config.toml
arch = "convnext_v2"
model = "image classifier"
dataset = "simulated grey scan slices of phantoms with and without marks"
train_examples = 122500
image_size = 64
crop_scale_min = 1
horizontal_flip = false
translate = 0.12
color_jitter = 0.1
targets = ["finding"]
num_classes = 6
isotropic = false
norm = "layernorm"
hidden_act = "geglu"
mlp_ratio = 3
layer_scale_init = 1.0
inner_norm = false
drop_path = 0.05
patch_size = [4, 4]
conv_stem = false
depths = [2, 3, 3]
widths = [64, 128, 256]
kernel_size = 3
mixing = "cutmix"
loss = "cross_entropy"
init = "trunc_normal_002"
residual_init = "none"
optimizer = "adamw"
learning_rate = 0.0014
beta1 = 0.95
beta2 = 0.98
eps = 1e-06
max_grad_norm = 5.0
ema_decay = 0.995
max_steps = 23800
batch_size = 512
epochs = 99.5
lr_schedule = "poly"
final_lr_fraction = 0.05
warmup_steps = 2380
weight_decay = 0.09
Rows from block 2, named by matrix and row number. Rows with one number belong to one neuron. Each number is 128 + 32 x the weight over its row's rms, rounded and kept within 0 to 255. All counts start at 0. Numbers have three digits each.
# gate: MLP gate (model.blocks.2.mlp.gate.weight, 384x128), inputs 0-127
# fc1: MLP up (model.blocks.2.mlp.fc1.weight, 384x128), inputs 0-127
# fc2: MLP down (model.blocks.2.mlp.fc2.weight, 128x384, transposed), outputs 0-127
gate.215:081130095135168118173116114086125172116091152173177128146165169161167140146142129086121061105206104112126134170127154152123106144149137079179154157158112135133119132142076123173103087069111097099148129087136082111078111151174119096116094081072175054113193112142105149122092126100141134139091174104121126145135126130110116156163153096133161145151112120098101129159157249113071164141100
fc1.215:107108154125152147091137096162096139161142098131129169166131194106082133156103151158093132123092133123172097080154147099147127067150158072106127095120146149141160108119174136089193089113057085149103135170170148085163083140153086091105124085153107102080164211105132089147192101120113103143113119123112130184151116169098120126181106127120180107106159217145073154102122142121156132134190
fc2.215:106108157139146115059112124164039099116125134107137136127155106136164141125126087170099155118203161123177145107135091110078140120101153063128168109084127126160047116100082098114146145132169110159110120086137082137101132156072114133126160209162154079109188117166132199188126141177156151144112181147095122150151171126127089146136110162156166145117152138194112098162153139114167130078107
gate.216:147057098116155156136133103119137106056192155149147124185117161144125177073157146116110072143101130171169174182166123086074107118158189165119086121175116067128128153123172130148120122112141113121144137100112137061137137111176135132104139116113157083082114142113109127107177111114085050097096146134123142139134108143117108185105103112093095113130087130079150144239089160136098145115074
fc1.216:145135136155091154171120140154065171106084160083149142150175135072123098089067100097131129151112162131103173149184101089126131070103148118154106135138173152116121078166166143129151145077125140145096154123103135110156145090088132133086163124119108157125069164168130146206160137183097086140159049074166090166112176121143136118099121086110133113153137114164143095037133135195137175132101
fc2.216:183117125158044112156150104183134149183133132142141174133067145157141156138094110103175143063105093098171113131140102114215119132169145140098058121101187097118115170114116111091163106116118143125110118138123142105175136143164137107155161118126132141121088126077086050134119109123143081160124058135149107120128129140136166144102095156137142149061100136106099174195104197180131188142087
gate.217:150151138116146195097140052124097167149145134196138151089101121108137129149125123158170183148145130168108096086125065179110160114144075126123126168132122154095180139097153095099135108169182138136133117115120106092115125133126104092042155155139142177108037146069143155113078222098128124127100104121091162173148136149087069104154133131134127140128152178131141100064134119175148153086107
fc1.217:099121101133097089110128101126105129175171136112151074189133097119134154160092113123102112154107099088077099205160183161152135113092142159102148120144156138119163132187119212140156186111161141140173153153112202128126121133125186131124152092105145110073075097071167138114120141173155100120093189103119130157089126084127064145111125157150125090168123141137058129189152087171114084121088
fc2.217:149096098099116143116090168135146183104128132106182068136124094114154165112136158146168100140098138119135091144126155070133157095158140131106157129094133113194141168128094195040099076137090142186139100134109109117157097127091126106141173134167167064112139165088148147123132147104130137105118061153108165103141126172143142122163215079160139165134098076156076090139202160153110127174080
gate.218:117151149104093114107062144111116105089151152108145132145148108085150116104146146152168109201079155124122150148101113055122136113195141210130169096160083109086157037178115096133063175085097097127130165110140154107142070214114141153144145098203190106120111172122133126086160097150104107104097094122141152096117102121157126138072132121170117141169145145121139172117085105113148137142126
fc1.218:160084150132073156114085145121132160175131120073151134158093121099150120126129149145163116220079155148166194100124116089148203085140182145108107076109142097095130080100101109108122181114046147157116145110179149149089120135102111104111087117183118150137066109099126087127146151133155115167140130101127083090142159150154122100092184130153107148120124128125127089122125110197144072214166
fc2.218:063108145071158180124154095170114122113105101127122139159085203125157163130152120150139121105115144121164133148106152161106078147138086119137081072120081104116145119161180105123155119162236127062133134106135121150171148170124108130101097129120117187097071119162126125114117130139075089170114147169073101059117116087093099164133127130140107163146098146060151174090099158080131201134120
gate.219:140135117145157143129170164088111087159116052107143127186113125076092169084142153047131088092182080094155155115191147157087140096126136112075121138168165148073153135094125131073088152090138143117162190185127133168090112107131125140137141087107108084095138143113166151116108127119103123174146073145108199171187104153123139121125148159137204087128090140150093177116146140134105068140124
fc1.219:122149149086127137128170130160089115070119117106127096099080081137092130197098153121134170161117089162109131113147209148128107148198091100118120132104109150159128134107088114134124154116067113144123112086158103112181125143141176159104104109129131170105131081087122092114138126222093164089171133102153120127112077075109192095070144194141146160092121079180139091133173126110209160120138
fc2.219:108179158143124102139077130141114157134186125085106142142105070184143157129139162151113117136107093136161162127100154056097167123157131125145077083176146089106150079078128145186101108051170111110101127139115144089130101029164098082116161097111167099136120125109134095145151083127103121156110135165120097158144176181115108114155166193098156079158095098073123105144082132114067156137170
gate.220:139120079097191112118183091117099143134142138162098095123130074171091135115137116150156106099167171148138146123195125146165085106187106110152113154124119154098159100128180141105119132123148101135143113128148111106136112074183104072120107056118140101133086180133112101164149113066102102147143094099135096165205180117082147093112061087170233165116175164135088154130171132147149103118131
fc1.220:096105104119129186162135092149155099116141162133038145100126147076176195173132181186127118085128174158149142102155089108137152110155116117094140190153169134155129123118102098144088109124138123139068055169066160095094130227140148100112120090116126101131102139073091136106054114135104136163193139108104135107117124147130088141114161144157122130139149145112135112143113122219099104153158
fc2.220:155085107112119110153167097124138142189167166142152126085141118104051108175137129151089116159123100094143114107116153092133128138102127201174149133150161155170118142123103120144100116148135195139148121185138145148125134091160101177027111129165086101147138154084153114145216115186131105133123167071218162121106149179120141098131136128161123109097072146149172086186109103157153101108094
gate.221:162098150166114181105064135086160141139193136124141137158105164090156118142077140122085101177185110125078137160174100145098116116105105127154086160154082135134145146077099080080164137100098186168116160148077102141082124101076139117095113102143166103069162157112121145122131058143120103156135111110123192109133051146106141167154123112175130111141169135088109128162142184126157172205095
fc1.221:105118078163116158119085118107168143097116200106117171111103108157175123127049123028160131202115151128097085113145136151153132114101167132147149109133137093138159150156118106157194144126101085094154115159101150110145097157091066091056133154100094133170136112159156161128120159137178175132110124110146097121157110137175072144151155145053148096152110167116144065181108160134154171171117
fc2.221:129115090153099166143195156193149164169109081168140107050118197089150097140128142114117117083160175122125101107113116132142104117161146145060167138110106136117098120163180148079114146111160080088073053187127089163107110116127159140074156186129127088115147087131108133100120118124153122137144152059106138160126135079092141153143123110067093124130121064153158125146143186186134150184131
gate.222:187149086134165093175154155106099137121148186099111101085111097086121130147160118119129144051116167117119167139113140134101068185144161145125178141126137136098136097073168143138143116068141104079153118110150152166112135138148186093222088154099179101158057038134127151162143060146111161149094147112072151133121159141099129108133117155137075147150121172131089163126065124117101109113129
fc1.222:115136112072098091122137137085147083095130115112173119155092142165135119119145067105117149056117194119061058115153114095186073178142127138140128164103170144176159195151129114171146116094137141186094108118101144169197146090087151185153166166133125181172131152133148142169115108138137076128130105038117088127086099094150104119136138108141146104146119156118156112100110096079143184149125
fc2.222:144149092123064059144172118164099139147174097134079188184119164160213140113092166049086105187112105155175114125116116112158138146155149171125140056145148118090122209129199127132154106141103153111103128174112113120175122085143060149136193143127152123129103156147153106132188110107092138159137136124140107149110124090125065087130097135093116166122104098156151150147123173133096156124126
gate.223:159137138146117081090113089126156166142142114108111127130178160064146141080074124156112139136093145152134105130115057153094138139062129116108183145188126123133135126199159116121115105108168082088150168154128135189161069083100138103163103221155096120137166138121086182131194104096113148156147123143135131142170089178112085140137146075068150079151162150116127131160117165133129052115086
fc1.223:165167162112147093111192110128136085092073116145147140083136132116152126127145173059132174137141080125079133151129151119144080112067178088117163180130127093168142107156113148098106200184134113077110097146154119174121117129101103199115229112180139137082088097112120103072129093144097126105127150139120194078142101140171098114125139117098060149169098108118163105109141153160135113109165
fc2.223:125120115167177086124139104060138168079133153132157138128120126165119150170137119127128172067114094137157103149077111137107074146115108104121104149113169082190134128168111149182095162108162138121205183153101160141164098192162110132121112100136088090131113130138082124120165131141044110122169129062184158073113167125126120116144128105094136135129194210105149156135124069174099079115093
gate.224:166136146130114179090198133090087142133104171123136144098096117164039083153150100092128117146144142111108175174165146099120098153164077149083130172114162090083162126150108124069099133106118169084065161142124107136122167136104108158127192121211114143106083172108140072144114129192107125153080169093214098126100166145146113091146116138111130111138083147144153117122097111187117149142089
fc1.224:220081136151140123124096160182145119126114147116106152143094125035072094129079130147145119095043137129142105119153060138073172119117126094170151118128166132138143130084145088117154135154184184140176107119143098130146184132064127162143134186134082155136037130115077160136142137113104132156139122112099158132127072174166109139118147170110123115157168120142101150100160094182095108111088
fc2.224:091149114128100185116111073149060078073094101107125099166135086122185200094176117137177126144158153140119154125146153147055157133115087118118114125147156145154111117048137114167111142123142135110193160141144156107062161114088147121180083145172139178170124169116147181131091142092144123160128136208192100166132133134156109159139117150165116128135139101136072142075169116083111116082141
gate.225:117104166103095091121088091134106086099185118148123098097100162113164081156168083179102131166122115096133109152116089129149138148207137153122102074144154133134128110126160111109158106181067175174081162159106160075160113055191106139125073041161139078119101213113152177127093114108085123121130160115159124107146114148109153099137173091125151168123138086136128113162096172121166124159130
fc1.225:085126078187169145139108102204080120137139160098098135116082036139130130116077183126134142116092084087106144133179179135103151095139060147097126147147182094143107087146127130174160139143172145059120137157075183134083147152080109111117126139115089122148100132122105084158112108118135135110145140125129089150145127147150144129085105165128068146099172205157183165137163131179189114127158
fc2.225:148107072102149119101199166127087150121140138189107121131198171077102133147096132164141119129114144134164056134133135133155117117154171136112121118187089137174092154125154101122088162210155110117150111156164070131166180106127135098086160081163130123192137082120153129129133076109107133090104123080123109126134168104114092139149167098092091115125135130141156089239178138123113070096169
gate.226:180168144191098132140115111083139097175136130157125135106103102144146107153097155112074106100140144119121177199090125108162104104073148092166071135153099095163103137127111163126130100108152101214153127099104126143142136077158217104160133168161052189091078126099185122108128176081131086142109157178119130151156107076105123091136104114116065138166166122112096134105092148147181145137135
fc1.226:207177126172155140157112090103010126152132125082097173135117044089132105131139161095124110113176140129136197123132135128082137142109099156149132111091102159100075088170110195063126152101105119134134123138137115072133126134150150070134134152100089133114048145145119185135155162107138130183110105146131154145173151133086194098112128129179128088138167118153139101077122163142138108144116
fc2.226:121141138158139095065129120137117165050153092144096142213104071158085130167145163149161097075156117134160104130102100188195105143094136158076147138189130141143149090126062172146142104107101070148173128086093124135118070161143143132141134069135141152145111181133104092110146118073116157136159111131105112108173108173148161127125169172144104104145182185186162114135155174128173125156119
gate.227:070078103065186128105148127115168097130156124177145120026121159194120139086187137138109094124100145142135159130080136076123168141139151163163120100118130123076169159150145125145125150091119104069064145093128130119154141128115156171170145118153104137186138100112109128115185053125127119108082109157141082069112122149195120141144145148134104226154127120114159095076157148155130143153115
fc1.227:121210185109196125158090121133124142103142143127220108116083136123100133143088112174170095105130096077119135134160099118114128155172120117074121095106134166185135057099105090122086159112119100116178127133146100124145107126165115144111123161118219136109197116132111124101091168133136122120109167135123155204126130161099126128090077139106088148134124056165198141129130179159117143149061
fc2.227:131175137125123177124182150137095138120190175114086143173127117112139098126148134132141134155082098100113088143132079164120148110151117137120176122148170136147133124064115135182199082111104193069114190123177125166141124142111124121184195172159065173084136169115105172149091157076140133195163092090133167116161143098212142142125150114130077112150124125147109178124169119125156106121177
gate.228:167093172097094161053150107101099109077153154182214114177109139138125120142171150095099111129142146126135146115105107092142121129067148083124112077162070107140105107132119154150128138154181140151134107065156159131136157081180083125163137143165139092107126113146109170150131152078083189187081132191127155142121129134137087179103119118111087138139096151072111094161143083200140135155067
fc1.228:160105100123108136152188161121128066136110123044141114139081143173123080094104158097153150115099192138133168168129134154130101129127089057119129168142146093039167141075123139133133134121182153085085116133134138089201118123122147100157104150147153123140110143137141134185153114056124123174135088082193079127163149113180061099104105118101114110124158129083170140124121150190145154073116
fc2.228:114092085141146138115098148153170117160214131136156152129060107158172119102086168170112097149103145127087176119120160134096167186077081134116110171119125126142198149154133098111178154162120090136096123095100185105102131077163116143105141098151145150162144132151148135102120160150110156115039172143159097163117164138101123125190086125131143125109073196177126089149204132123147113187163
gate.229:096130091075134096120120136133139133147127138131194154061130105097132171091116206117093078113137095155114193079111148122161115147125195148089109118120112137154132140126128134056140155083138122097166133163175088131136099111160124179149076153120052087194171056142144123051137096125139136095095125202158103131144091142121114135198127123080108131150146142106144141172135156142070132167154
fc1.229:135141150109107109140072140115154171180095089146125119053138087147101137138162183056160085157134173109150178115128153130138093127110157129176121164084115153156103103089146165094145076089097131073125102131149106152094056067116110150120100110144103118102071124123115125133136085099167176159154104114169177133194070138129088127167147145122153096108170183101149163133158161154152162053173
fc2.229:143142163094119098090133173134123118134154183186120228179144138185098088124153137127124107103117130123120103163120084084152101107110143164142108139107118123128113167131144193192127110143124099119134086149116120097156147120126145095066154176113137143131095095197093093113169133132146054177171126084105075144139108140117154162125144178073090104034093088149116093176134169171129143179100
gate.231:142174164118134130161135133104087097144108089114132086126100111144091137052093151094192116056149056167124179162116142175130130182145140122105136174100089126173124056111095096058125157086071114120157132103199125115150140146177116150105108105105126105202116065115110149104130094150169124149113203127126141162151116144096109115154159150121146163109077073136145087134143172151149170140103
fc1.231:110081121161156206144092087151140138100114127172156150121159103153126161114164170201144181181142147136185133119129105170089159097218104099056133119142123144087136136131062062082108149161160122116134128106150148141121121128112075112116073120145125094171116127117075126120084200134146181087088123119116097117174157132092115157135140139083095095070134144081147131165074168135136101102101
fc2.231:144094066102123132148191112153083181162132171083087141119155136134081156080156110101145124113109123117145088126150119092121101099120172171119161154127155153128147170188143158123159132185107144126161102172101120073095154118195070171114162108135123192114071098074108092131132129133150132106134104127159126116129127132168157131106111143060095188038128199132103099050164121132123079123106